Rows from expert 8 of block 11, named by matrix and row number. Rows with one number belong to one neuron. Each number is 50 + 12 x the weight over its row's rms, rounded and kept within 0 to 99. All counts start at 0. After the name is the row's rms in percent of the matrix's.
# gate: expert gate (model.blocks.11.mlp.gate, 16x80x160), inputs 0-159
# up: expert up (model.blocks.11.mlp.up, 16x80x160), inputs 0-159
# down: expert down (model.blocks.11.mlp.down, 16x160x80, transposed), outputs 0-159
gate.15 102:63 47 42 55 36 40 38 34 74 48 43 55 53 46 59 51 43 41 55 50 52 50 49 46 46 56 62 48 58 56 35 50 68 49 77 38 45 29 61 70 32 53 54 31 55 50 83 28 50 56 46 35 43 47 39 81 45 32 40 75 65 51 49 49 55 49 55 60 70 44 55 44 44 47 29 52 47 46 48 62 59 54 49 73 39 64 43 29 52 39 53 56 48 24 15 52 25 58 53 45 54 72 64 80 62 27 50 41 59 57 50 48 46 52 43 46 33 38 43 49 48 51 34 52 58 45 42 83 67 31 50 43 60 52 45 52 44 70 40 67 45 43 54 61 49 53 54 40 50 55 67 47 52 52 31 51 32 47 57 37
up.15 110:20 65 47 60 30 54 61 55 60 47 48 43 45 63 34 56 44 50 48 45 55 40 43 41 58 45 48 51 60 47 43 42 40 75 76 47 50 58 53 54 42 49 67 21 45 44 36 36 37 45 55 45 53 49 57 35 60 40 47 54 67 45 63 29 46 47 47 31 53 43 56 87 35 47 52 67 61 46 48 49 56 54 79 79 69 50 39 48 39 54 42 41 62 48 51 55 48 40 29 59 57 49 64 49 34 55 54 37 51 79 47 41 69 33 68 52 51 40 51 70 65 48 54 34 26 47 56 28 63 54 26 65 41 45 53 43 37 34 39 48 75 47 43 50 33 60 61 43 61 67 60 69 67 35 53 47 55 51 39 60
down.15 096:64 48 70 48 36 58 51 49 36 52 38 49 66 48 51 44 44 41 29 66 54 65 44 45 68 68 39 41 26 57 44 40 43 25 55 47 36 51 54 47 40 56 26 31 31 30 36 73 48 21 24 58 51 40 67 70 37 60 53 58 65 59 20 34 54 45 54 50 51 59 58 48 57 49 64 35 38 56 62 32 46 47 38 61 41 67 47 66 49 65 66 45 35 54 19 38 38 49 64 55 63 47 58 40 55 66 37 57 45 69 51 66 27 71 66 58 51 47 49 66 57 56 58 63 60 63 46 34 37 50 37 58 65 68 41 40 59 39 39 66 71 54 61 54 41 59 45 43 50 45 52 55 51 48 47 55 59 46 46 45
gate.16 108:54 51 64 34 71 50 50 44 43 48 49 73 49 51 59 44 54 49 53 39 22 63 19 68 57 49 34 39 43 50 50 70 56 53 39 45 46 52 56 30 52 46 68 55 50 59 54 45 62 44 56 63 75 31 54 55 55 37 42 51 34 54 58 40 43 52 53 62 39 36 32 58 44 61 48 44 41 43 48 52 50 43 48 59 35 48 59 70 61 83 42 46 40 55 53 46 50 55 59 61 61 44 23 52 62 52 60 38 40 30 35 65 31 51 31 39 59 87 63 52 30 39 47 44 36 41 51 65 72 70 68 47 28 49 46 46 52 48 55 59 41 68 56 45 32 38 75 38 40 36 73 53 60 64 46 45 70 45 59 38
up.16 102:47 50 60 62 36 49 51 39 23 55 53 53 35 67 44 58 67 31 42 40 58 37 43 36 35 60 46 47 36 44 43 55 53 54 80 54 59 33 47 33 41 42 59 57 36 60 49 43 45 63 52 37 36 51 47 72 58 45 39 26 49 50 16 30 33 53 59 43 49 49 41 33 51 34 82 37 39 31 60 57 14 52 61 55 53 45 56 49 43 57 37 44 42 43 56 50 56 47 59 45 46 60 52 37 41 64 35 37 53 84 56 55 36 65 46 28 40 48 50 39 77 52 52 60 68 38 42 64 61 31 48 54 66 36 45 47 54 56 44 50 40 34 50 69 53 57 58 59 66 42 55 44 72 44 56 43 41 47 70 46
down.16 099:38 46 23 37 55 41 57 48 54 61 61 61 35 34 47 43 60 55 52 51 67 45 33 38 60 54 44 68 67 36 52 63 31 63 64 67 45 53 54 64 37 32 34 46 57 24 61 53 44 44 45 67 56 66 66 58 46 49 49 57 63 47 67 64 57 30 49 40 47 49 59 38 67 43 65 55 48 45 54 32 54 48 73 60 25 33 55 29 26 54 71 65 50 64 54 34 40 66 51 43 47 61 60 47 54 60 28 68 73 42 42 59 33 62 55 47 69 50 50 57 35 58 61 36 55 31 69 47 61 46 36 57 38 37 37 38 56 55 65 49 67 49 69 47 50 41 37 49 56 42 49 20 45 52 27 58 39 59 67 50
gate.17 103:47 53 53 59 45 54 35 76 52 66 58 73 71 49 34 51 58 67 55 63 47 73 42 37 41 44 50 52 71 34 28 59 32 43 32 57 50 53 54 62 49 60 54 39 37 35 36 47 49 48 52 56 52 70 33 53 52 70 54 42 44 61 70 59 27 60 23 34 37 55 49 63 48 33 41 49 24 58 72 19 57 45 45 57 42 42 45 35 53 63 60 22 48 66 41 43 68 63 53 54 43 47 51 42 64 47 43 41 49 47 61 62 46 36 71 57 66 44 53 47 55 57 65 55 40 33 38 48 47 50 45 45 46 44 44 55 42 60 37 57 40 37 70 46 49 46 70 78 52 61 57 33 37 45 36 31 53 54 26 32
up.17 097:38 54 83 53 47 51 62 56 63 50 49 50 57 53 60 42 41 34 37 75 60 53 68 33 37 73 42 70 44 31 31 55 54 46 36 50 47 59 48 55 51 65 53 53 44 48 50 70 53 44 61 59 72 59 54 56 45 55 39 60 64 48 41 31 60 50 39 56 43 48 54 45 71 25 32 65 43 68 40 36 62 75 32 72 47 39 31 50 61 54 40 42 42 53 50 63 65 53 37 33 57 60 38 48 61 61 38 45 34 58 48 59 51 65 64 38 26 41 64 61 55 34 64 30 58 62 60 55 65 35 49 52 49 43 37 41 48 40 65 55 42 44 38 57 42 79 27 19 67 47 48 60 42 53 57 59 60 59 52 59
down.17 081:51 54 58 45 78 53 56 35 66 57 51 36 50 49 46 44 42 55 55 63 46 47 50 46 52 45 58 53 67 37 42 56 39 65 66 69 65 75 45 36 49 33 26 59 64 32 62 72 57 38 57 55 50 59 37 41 53 47 44 34 46 32 28 35 37 37 28 73 50 29 63 53 39 46 30 35 36 41 60 42 58 70 69 63 59 78 44 43 53 57 57 43 66 41 33 34 53 50 59 32 56 52 61 53 45 59 81 48 57 33 58 37 38 65 68 26 52 46 43 23 55 51 61 60 60 46 51 46 42 55 52 56 48 46 41 53 63 46 27 64 67 44 54 56 48 41 45 39 69 63 43 57 41 64 74 55 64 52 44 53
gate.18 095:57 38 54 41 39 41 40 43 47 46 59 70 44 58 55 41 53 41 62 48 46 55 52 45 44 40 40 60 50 56 59 57 43 53 33 34 22 31 47 53 36 42 54 57 57 26 51 31 54 52 59 74 64 67 55 45 45 60 54 38 62 62 51 62 60 50 21 49 52 46 70 29 60 44 55 47 37 26 63 29 50 41 50 41 52 74 42 55 46 54 30 57 63 59 50 65 41 40 63 59 45 48 58 63 36 45 61 53 49 34 37 43 61 67 45 44 40 54 55 39 19 36 70 53 33 66 34 34 80 61 58 35 80 68 38 61 52 67 36 45 71 56 56 49 61 62 54 39 55 33 62 48 78 46 58 55 60 54 57 64
up.18 107:42 49 51 40 35 19 45 50 37 43 50 54 47 52 63 63 58 29 32 54 29 45 58 49 23 42 40 53 51 46 54 49 36 50 63 67 48 53 45 51 37 44 45 45 29 76 26 52 52 44 41 46 47 39 57 60 67 55 56 42 34 55 29 51 37 40 31 37 47 53 60 61 57 51 54 51 42 55 45 59 65 37 64 35 45 36 75 43 47 46 43 37 09 51 40 38 67 46 54 16 29 43 34 55 65 45 59 51 55 57 61 50 55 36 62 41 20 47 54 49 49 52 46 53 49 45 39 49 52 81 43 59 58 59 31 46 36 53 53 37 32 41 74 54 40 36 79 45 32 48 59 35 35 46 46 49 54 50 49 61
down.18 112:50 42 41 45 54 32 51 38 47 69 58 53 60 36 44 61 65 67 39 60 37 57 58 39 46 62 52 70 65 58 22 46 64 74 31 61 30 49 57 56 60 56 46 64 45 43 63 25 35 41 52 50 47 34 61 57 71 38 44 72 27 51 57 26 47 50 64 67 41 37 27 44 49 36 82 51 50 56 60 52 56 42 34 64 56 65 60 42 32 51 57 44 46 27 61 53 48 47 49 39 57 49 59 42 71 57 53 63 62 51 50 38 32 42 52 72 61 42 48 32 36 42 75 41 62 47 59 60 55 54 46 51 46 55 65 32 56 43 55 49 20 53 51 51 62 37 48 42 24 40 36 36 46 56 51 29 33 49 46 36
gate.19 093:53 65 46 57 36 29 28 82 56 41 39 41 60 46 66 47 49 41 39 52 24 40 54 42 47 53 72 69 39 51 51 69 56 46 52 35 39 56 72 42 40 54 41 32 44 68 36 37 47 58 44 43 46 61 44 46 43 49 28 50 46 56 44 57 40 22 53 52 49 48 64 35 62 57 08 60 53 54 65 48 59 59 41 47 34 55 60 39 52 56 52 47 57 35 38 47 41 62 60 40 41 43 68 26 62 38 45 33 46 68 35 67 45 51 45 30 57 46 34 41 69 35 50 49 35 33 65 39 38 56 60 47 47 46 67 47 49 69 61 72 50 36 44 41 56 44 48 49 39 25 44 32 66 59 71 46 32 43 56 54
up.19 103:62 59 31 39 36 55 50 57 67 70 44 35 62 50 53 55 52 58 45 40 40 43 42 45 56 51 64 55 57 50 51 46 47 37 68 49 45 40 49 22 56 37 49 58 67 69 26 74 51 46 50 49 65 52 40 46 38 58 33 27 53 55 45 68 42 41 49 52 37 57 36 55 40 44 61 34 26 29 47 40 45 52 25 41 63 53 50 32 72 54 65 56 34 53 41 63 51 56 54 73 58 62 59 53 28 61 47 56 82 60 60 31 52 52 47 66 40 44 40 49 57 61 62 65 54 23 46 49 59 43 57 64 39 71 24 47 44 65 52 54 41 63 19 32 53 52 52 35 49 65 35 52 50 53 52 67 57 31 38 40
down.19 110:30 70 68 52 61 42 65 58 47 43 40 50 65 41 48 27 48 59 65 50 49 59 55 47 45 63 52 41 39 61 52 50 82 62 42 52 64 45 64 81 49 49 42 45 65 47 45 57 39 49 49 51 43 32 42 35 56 49 51 42 55 66 50 41 23 82 40 47 54 50 58 50 42 57 60 49 42 57 46 52 58 31 59 35 31 53 47 36 54 29 57 67 35 72 46 66 33 52 48 49 61 46 71 57 50 75 49 44 47 49 40 73 26 50 71 42 66 45 64 60 58 49 56 35 73 74 47 51 63 51 57 50 26 60 58 43 49 63 47 58 39 41 38 34 70 45 37 41 45 72 39 26 47 62 43 43 46 33 37 53
gate.20 104:53 76 57 43 55 74 66 45 43 33 56 32 36 45 29 43 52 37 47 59 48 64 31 53 52 46 39 25 61 61 45 39 34 62 37 49 41 32 55 51 32 50 40 51 48 51 32 54 60 38 69 43 56 51 48 48 20 40 61 50 53 50 73 41 32 24 55 59 66 46 54 48 49 62 65 35 60 57 57 28 36 51 35 67 57 39 53 29 58 51 54 69 64 60 43 40 51 29 60 61 56 41 39 52 62 53 43 51 67 59 37 37 40 66 44 63 62 60 70 50 71 38 60 76 46 47 38 47 45 46 54 68 27 50 56 56 63 58 53 55 51 42 58 70 58 16 31 54 39 60 44 51 44 57 50 53 45 29 59 58
up.20 097:34 36 55 60 66 47 40 45 61 61 59 60 45 29 43 55 51 43 56 60 57 32 49 71 67 54 17 53 54 65 46 62 51 55 43 50 39 36 38 21 39 42 48 49 76 25 46 42 38 64 56 77 60 47 59 38 49 36 41 38 59 50 60 57 62 41 72 60 41 39 62 49 50 55 55 53 51 80 62 40 41 40 61 73 28 55 55 42 45 46 37 32 55 29 59 57 40 27 68 44 53 32 61 49 44 33 38 68 57 43 52 56 42 74 42 58 53 26 53 43 53 48 36 46 55 47 53 57 35 52 59 64 55 61 43 39 74 57 39 51 63 55 47 56 77 44 44 48 69 46 52 60 60 45 42 69 39 69 53 34
down.20 094:59 54 31 51 58 47 59 46 58 35 48 51 32 41 82 61 51 37 45 47 50 72 62 64 67 48 49 45 25 41 60 51 30 46 57 52 61 66 66 57 57 63 49 49 38 56 34 42 47 64 39 40 46 67 41 59 55 56 81 42 40 56 58 66 63 48 46 52 58 49 48 25 44 67 45 57 34 59 46 45 47 61 29 49 57 68 65 45 38 53 60 65 57 61 61 52 68 59 38 81 47 55 40 51 29 42 60 39 50 48 41 32 57 58 71 64 61 54 42 48 32 69 61 58 78 67 41 36 50 43 61 52 51 42 36 50 54 71 55 46 44 42 46 67 47 58 55 33 48 45 34 69 40 35 69 56 69 34 36 76
gate.21 097:18 54 33 42 54 56 48 45 57 42 53 56 31 44 53 41 66 42 34 25 46 54 61 36 44 47 58 44 43 45 47 53 55 50 54 61 42 32 69 57 61 40 57 55 51 52 69 43 22 38 55 47 56 48 36 48 45 32 53 51 64 52 45 49 37 32 30 39 32 69 54 71 65 80 33 31 57 33 54 59 58 46 36 52 44 33 51 53 42 44 54 42 46 23 55 72 49 49 55 58 53 39 58 46 51 40 71 46 40 74 37 44 35 75 31 50 71 36 56 41 59 72 44 58 48 43 56 37 47 37 48 47 37 59 29 46 46 52 59 47 76 53 36 64 46 56 79 39 52 48 37 39 58 60 43 26 60 34 48 45
up.21 100:63 44 38 70 74 50 49 57 45 63 38 49 54 54 57 31 37 40 64 33 30 66 68 44 61 43 36 43 50 23 36 56 22 43 34 82 26 66 51 37 33 48 65 48 31 42 45 69 34 42 61 53 50 32 50 61 53 52 67 37 33 51 43 39 51 78 58 54 74 50 51 41 74 66 40 33 60 58 54 48 49 50 29 61 62 33 62 45 53 37 54 61 45 44 64 42 42 54 52 51 44 49 40 51 62 37 52 51 52 52 34 37 42 65 30 61 62 47 50 46 58 49 51 76 53 63 71 50 35 45 54 51 58 51 43 56 51 54 45 43 25 40 46 57 81 63 67 37 53 60 51 46 41 38 45 55 54 52 47 41
down.21 096:61 29 53 37 56 56 48 41 47 57 45 52 45 70 35 35 46 54 46 42 66 70 55 42 40 57 45 29 32 32 57 51 27 28 43 41 48 47 37 62 65 30 47 56 61 59 34 46 49 76 51 53 35 50 62 40 58 52 41 46 61 58 48 50 52 56 51 55 42 65 35 47 53 41 46 51 21 44 50 53 70 46 67 53 48 59 60 33 54 67 64 37 27 60 31 45 63 50 41 59 24 45 43 37 59 46 56 44 48 35 22 50 68 53 43 44 62 45 56 48 60 52 32 50 60 44 63 59 65 69 51 55 40 62 43 64 61 15 63 76 51 51 36 70 37 21 55 55 32 60 35 65 55 45 54 57 33 58 67 45
gate.22 100:49 25 48 33 53 44 40 51 46 79 49 38 52 42 54 45 69 49 41 60 51 74 53 52 51 51 58 65 56 28 56 44 55 34 43 46 31 63 69 72 49 46 41 60 57 36 54 57 42 42 33 48 70 48 42 48 58 53 37 64 31 44 34 52 61 36 39 46 56 51 70 49 64 38 18 56 50 38 48 44 48 59 50 63 56 28 43 48 46 45 46 28 66 39 50 41 35 60 57 72 25 60 50 43 41 64 42 29 58 41 61 63 47 37 47 45 33 66 51 45 68 45 74 48 42 62 73 57 52 60 23 48 35 40 53 47 65 42 30 50 48 79 34 50 53 47 70 66 40 62 69 52 68 58 44 61 62 57 51 48
up.22 096:53 71 58 51 52 44 54 44 61 44 41 67 60 37 56 59 50 60 42 47 66 44 30 51 51 57 19 27 50 54 59 66 55 36 45 33 45 45 28 59 63 48 55 39 39 48 60 49 30 38 62 45 31 25 49 78 53 39 62 27 67 59 47 57 48 46 46 69 52 43 59 40 42 26 53 49 53 37 49 61 58 57 35 58 51 54 42 53 61 57 53 54 55 58 60 54 55 58 41 58 53 52 75 43 39 52 42 40 38 30 60 33 61 27 47 76 54 35 57 22 50 39 46 53 80 64 51 51 42 45 63 31 69 54 30 48 62 61 59 70 50 47 44 54 46 47 53 74 42 45 41 67 66 54 36 44 40 37 77 68
down.22 090:45 60 44 26 58 66 58 52 46 31 56 48 52 71 51 32 54 62 52 68 49 09 52 46 58 48 53 24 56 41 39 46 34 21 44 54 68 39 38 49 61 53 65 59 24 67 65 57 41 47 63 40 62 33 44 51 39 48 64 57 55 46 54 49 54 46 41 46 55 49 36 83 64 55 49 25 53 28 44 73 49 66 41 59 56 50 50 48 63 67 37 54 40 45 51 62 45 60 48 52 75 43 55 56 63 41 41 53 62 55 41 76 55 43 51 25 55 35 67 53 53 46 42 70 57 65 44 49 47 80 55 33 49 50 56 51 58 48 43 38 59 60 57 71 56 56 55 73 61 51 47 44 31 59 49 56 60 52 31 36
gate.23 101:50 64 37 49 48 50 61 52 61 50 44 37 59 74 44 15 71 41 42 52 40 51 59 41 62 49 77 52 37 51 32 42 51 53 36 50 26 51 38 40 59 39 44 57 54 56 56 44 48 39 61 63 59 46 47 43 67 45 68 67 43 55 56 65 27 46 34 26 46 57 65 63 47 52 70 40 52 48 44 54 57 47 55 71 53 55 39 74 28 63 36 64 59 67 51 62 61 38 45 48 45 49 80 68 84 60 61 46 39 40 64 62 43 52 47 71 21 63 59 51 33 42 63 55 43 54 43 38 46 56 39 62 62 57 31 52 41 46 16 54 48 56 44 45 48 52 60 66 66 52 51 52 70 37 48 57 39 48 55 54
up.23 099:53 59 59 59 65 36 56 66 53 70 46 42 60 37 63 49 52 25 37 49 35 50 30 40 67 53 53 61 48 44 68 40 64 51 58 51 17 46 36 49 42 69 33 63 40 33 64 61 38 43 50 39 39 25 38 64 47 51 46 31 67 82 41 52 51 56 54 44 40 59 64 41 62 28 30 58 47 41 34 44 67 63 55 47 35 29 43 17 57 49 44 54 52 43 43 50 49 42 76 37 37 65 51 47 58 59 27 49 62 45 58 55 62 60 48 38 61 38 46 56 50 50 41 61 33 40 48 45 67 46 54 49 46 62 54 52 35 40 38 31 61 31 38 43 39 50 53 38 60 56 59 35 34 30 53 69 65 36 50 44
down.23 108:59 56 60 50 47 54 22 84 71 55 39 38 48 56 42 68 53 69 29 23 32 77 32 46 53 48 40 39 48 58 36 67 43 61 54 25 70 49 58 55 41 67 70 59 38 40 61 45 49 64 60 76 55 56 55 56 43 37 35 40 49 48 49 28 54 29 61 44 63 31 39 45 47 54 70 39 58 28 72 52 53 66 39 47 45 32 56 71 54 65 50 59 42 53 50 46 55 47 59 57 49 43 46 54 45 42 53 44 50 36 51 40 64 39 45 40 73 52 58 33 42 60 54 46 42 54 42 58 56 46 40 44 69 55 26 68 28 48 61 39 49 65 39 64 63 41 64 62 40 48 43 59 69 45 59 41 65 54 60 47
gate.24 101:61 51 28 41 40 58 51 54 36 50 52 45 56 50 36 29 30 50 62 62 69 59 47 60 26 20 81 52 48 28 46 62 52 34 66 62 56 56 46 50 32 35 47 43 59 68 47 57 76 53 60 37 56 47 32 57 53 54 27 37 29 49 54 51 75 43 25 34 58 65 50 53 45 46 53 46 35 52 37 47 55 53 52 40 60 32 43 63 23 53 71 42 61 35 36 64 40 59 30 45 73 42 58 52 49 51 43 34 62 63 53 52 49 40 46 50 48 50 57 50 51 52 59 44 43 60 41 43 40 47 57 46 54 46 52 76 55 48 44 58 35 62 63 65 49 58 38 58 73 44 31 31 64 48 49 61 59 66 68 75
up.24 101:36 59 25 69 76 58 52 68 50 60 53 31 37 40 50 53 77 67 20 55 50 43 60 51 32 36 54 59 70 65 41 43 31 34 29 48 58 53 51 42 50 54 48 52 31 23 46 61 55 55 57 57 53 74 55 60 47 55 46 63 44 43 55 50 41 55 58 65 49 57 37 49 39 48 37 39 33 54 56 51 24 70 58 39 73 36 47 60 42 31 40 43 38 45 51 48 50 41 57 52 47 45 36 62 56 54 69 61 82 43 47 48 56 58 69 50 57 47 35 29 47 34 72 53 44 41 38 56 48 49 55 58 42 73 56 59 43 46 31 33 40 52 45 35 39 31 54 43 32 61 42 51 36 55 64 53 61 49 70 29
down.24 108:30 37 40 58 56 47 75 48 58 40 55 59 54 39 69 37 27 63 53 53 39 53 56 50 37 32 58 51 55 65 49 59 65 52 31 58 51 49 57 46 48 68 75 27 64 68 21 34 49 48 45 63 50 47 49 82 35 60 46 55 65 58 44 76 45 54 28 18 49 46 49 43 40 51 45 49 73 51 44 68 49 53 61 56 59 63 39 52 42 58 47 43 46 59 63 49 53 48 38 41 29 44 38 52 42 41 50 46 30 61 54 47 57 64 43 54 46 32 39 26 66 57 54 56 42 61 44 66 57 62 46 32 49 51 53 59 52 58 81 41 58 50 53 47 64 35 72 41 76 62 47 33 71 50 50 44 69 73 51 54
gate.25 093:51 42 47 69 48 51 38 33 48 55 54 41 45 54 39 45 39 42 55 37 37 78 55 55 38 76 59 46 37 57 31 45 45 54 39 43 67 53 43 41 59 56 56 38 42 29 68 38 60 27 44 59 56 61 53 46 47 38 21 58 43 38 63 63 68 54 66 52 32 43 37 55 51 59 62 40 55 56 54 36 50 33 71 62 60 38 67 61 60 46 47 55 51 44 56 25 36 46 64 39 48 45 44 34 52 48 31 45 70 65 27 67 56 64 38 51 62 46 49 57 49 47 50 47 41 43 63 84 11 44 47 38 34 56 24 41 36 71 49 61 47 41 60 49 38 27 36 50 58 37 42 53 31 44 51 54 65 52 50 54
up.25 100:54 30 52 69 61 44 76 53 67 37 41 60 55 50 41 63 47 62 41 54 59 56 35 41 50 30 49 57 60 34 56 23 40 47 62 60 37 50 25 40 57 53 61 31 35 54 66 66 56 43 55 54 40 49 42 37 27 43 52 55 45 48 61 38 34 51 61 46 38 63 39 75 31 55 68 33 62 38 62 43 54 51 64 70 60 52 49 42 56 37 34 26 52 60 39 55 44 35 57 40 55 24 57 52 21 46 31 61 59 50 61 21 32 56 52 59 32 61 60 36 30 54 30 47 49 48 30 32 40 59 60 41 60 40 52 60 66 48 40 50 33 39 39 40 43 41 38 46 40 55 68 60 43 33 61 63 42 49 52 46
down.25 098:56 55 66 52 34 52 56 64 33 29 42 53 65 40 73 39 47 57 56 43 35 37 50 21 69 41 61 35 47 33 57 74 60 46 65 49 66 27 48 42 44 41 40 50 71 48 56 48 41 67 51 46 37 56 37 48 46 31 61 27 39 37 57 43 42 69 80 51 67 45 55 34 65 48 38 54 46 57 57 69 33 51 50 72 55 58 52 55 37 63 54 52 72 50 56 54 40 51 54 55 44 61 48 43 49 71 62 65 41 37 53 52 46 64 73 58 62 57 47 42 35 43 54 66 57 43 52 85 25 25 51 61 52 47 58 40 51 59 37 43 70 56 75 33 47 40 54 54 34 62 61 50 48 60 43 59 51 62 51 42
gate.26 109:31 56 58 48 50 45 58 66 32 51 55 47 57 55 36 41 27 38 54 43 49 71 49 45 49 43 39 48 41 47 35 55 54 48 47 54 35 60 37 34 54 65 52 71 62 23 45 57 66 44 46 49 69 51 41 52 29 45 54 23 39 45 48 82 51 57 37 42 61 50 47 54 48 51 71 50 55 49 56 35 65 56 26 18 42 59 34 68 62 33 48 43 22 49 42 36 56 49 56 49 28 50 31 44 38 42 58 54 64 53 60 25 57 47 48 34 58 41 69 49 36 40 64 62 47 48 37 54 33 55 75 54 59 57 35 53 26 35 57 38 59 60 53 80 39 59 58 46 53 55 45 55 57 29 36 57 51 56 70 63
up.26 106:55 69 52 39 50 54 38 52 56 51 45 45 62 48 46 40 45 47 68 59 52 38 45 55 55 63 56 44 58 39 43 58 52 53 55 51 37 45 44 32 43 53 64 47 46 55 58 46 44 71 32 56 37 74 35 61 40 54 54 39 36 41 50 53 38 46 51 37 42 59 66 52 50 47 60 80 69 67 85 59 38 58 46 45 49 47 60 39 26 34 35 54 55 52 51 32 58 52 49 46 49 51 43 65 30 53 56 65 49 58 37 81 57 49 45 45 57 59 53 77 39 46 54 53 47 30 48 46 46 45 31 53 52 61 56 04 64 42 38 65 43 56 79 46 42 73 62 43 39 58 34 49 39 48 37 92 49 46 56 71
down.26 101:39 59 37 51 66 31 28 43 43 57 43 44 39 51 19 37 57 37 54 46 46 40 55 39 66 39 64 59 53 64 28 49 64 35 46 49 52 47 41 55 40 64 58 59 41 32 36 54 60 56 57 72 86 50 64 53 57 37 61 20 59 37 33 54 39 44 59 46 57 51 68 51 43 48 58 51 39 62 37 69 33 60 37 42 60 49 74 73 47 50 44 51 46 44 31 30 56 55 43 51 59 57 28 49 53 31 24 58 33 58 44 62 38 51 42 53 52 33 41 70 55 37 34 52 65 46 64 46 40 45 56 29 60 36 40 63 62 49 64 50 58 52 62 56 55 68 45 64 48 57 53 77 35 57 37 50 50 62 41 70
gate.27 093:44 72 58 44 42 80 55 54 25 68 62 45 54 51 48 44 60 64 52 55 27 71 33 44 40 62 35 56 49 57 29 42 46 58 38 52 38 31 54 39 50 30 47 27 54 63 62 57 50 43 69 49 52 39 27 57 34 65 56 68 50 46 61 57 43 52 27 63 62 58 59 33 42 49 66 54 54 50 53 37 55 41 74 62 61 57 46 82 49 36 53 40 52 69 38 48 64 40 56 53 25 43 54 65 62 62 63 43 42 40 43 47 50 47 44 45 30 50 50 51 55 54 41 61 67 42 46 39 34 70 29 30 52 73 41 56 50 33 49 21 64 69 43 57 49 48 58 50 76 44 59 53 53 64 37 56 47 38 42 56
up.27 107:41 41 48 65 37 51 61 50 45 70 53 57 43 56 35 53 31 54 64 35 39 42 39 39 66 57 51 48 46 56 24 73 57 45 52 80 34 50 41 20 57 71 38 46 34 62 45 31 51 37 41 32 50 53 46 49 48 59 47 57 33 35 67 67 51 29 47 52 56 37 40 65 40 43 41 51 56 35 41 57 48 48 62 38 29 42 52 39 71 41 71 59 58 44 44 55 40 48 51 40 53 52 32 58 46 54 29 56 67 35 47 48 44 48 42 64 27 43 56 46 56 46 64 38 39 38 53 69 59 66 54 63 44 61 66 65 31 50 84 46 60 57 58 43 57 53 59 34 50 50 79 44 35 51 44 38 64 21 64 44
down.27 097:76 42 47 60 63 44 42 62 52 30 43 71 50 51 68 47 77 40 46 50 51 58 31 73 66 53 29 29 29 60 59 46 55 61 67 37 52 55 49 60 54 50 42 52 49 48 46 54 46 48 16 63 51 55 29 59 54 43 54 19 69 77 44 47 34 53 41 64 47 71 55 34 70 41 64 51 56 32 72 44 63 64 57 33 61 62 33 57 61 65 63 42 64 59 46 53 48 49 34 53 59 47 62 65 49 62 59 54 58 33 41 38 60 62 34 54 26 55 56 54 56 55 43 57 65 70 50 59 35 57 54 53 47 57 52 37 66 38 72 52 52 56 82 39 55 53 51 57 48 49 44 39 44 37 49 43 48 43 45 35
gate.28 106:56 56 52 60 61 43 29 56 41 67 52 57 65 45 61 63 36 49 61 50 60 55 48 67 66 32 33 50 57 54 40 47 58 45 36 67 58 32 59 57 52 70 53 47 52 53 32 51 55 32 22 31 41 40 56 55 29 69 71 58 48 33 74 28 76 49 39 56 67 48 47 71 45 83 52 72 48 49 43 46 31 62 55 54 51 59 55 43 49 28 36 59 46 59 54 41 27 48 46 63 47 40 71 67 41 54 47 65 36 48 46 63 59 50 53 56 42 47 51 65 46 66 61 61 56 53 46 44 51 52 32 55 36 29 67 63 38 57 65 44 59 60 41 84 48 46 61 49 68 41 40 54 43 33 62 45 49 54 69 45
up.28 108:73 36 66 63 33 52 51 41 43 53 45 58 53 38 56 69 54 49 36 40 26 37 50 52 51 45 50 58 64 45 54 53 67 29 63 39 77 42 43 45 49 53 35 44 36 38 47 62 47 61 46 31 51 38 65 56 47 42 48 68 75 44 32 58 61 56 52 35 47 62 62 55 27 48 41 68 59 48 61 43 77 41 60 50 44 61 48 63 51 44 55 53 55 62 38 61 54 62 76 35 42 66 18 65 58 56 50 43 46 42 63 62 46 57 38 35 62 65 18 50 69 50 70 63 53 49 59 47 78 49 48 44 31 48 46 64 64 61 70 42 42 57 48 68 40 33 58 53 38 71 51 63 31 51 59 44 55 46 50 34
down.28 095:46 60 47 37 59 41 47 33 48 52 80 49 50 37 54 36 35 59 50 44 44 50 37 56 54 59 41 73 58 47 67 42 45 71 40 48 40 31 55 40 55 35 48 55 55 64 42 37 71 67 54 40 67 30 54 48 30 67 58 53 39 37 33 29 55 64 92 38 40 51 53 30 55 60 34 50 57 62 55 66 74 51 57 46 42 48 66 48 49 54 57 32 56 66 44 42 43 74 66 32 71 62 49 51 39 54 41 32 67 59 71 51 49 33 46 62 50 39 39 64 69 59 53 37 36 38 35 35 53 45 45 47 48 50 42 47 41 78 73 33 52 58 35 67 52 53 37 48 53 50 60 65 55 48 45 60 55 63 56 54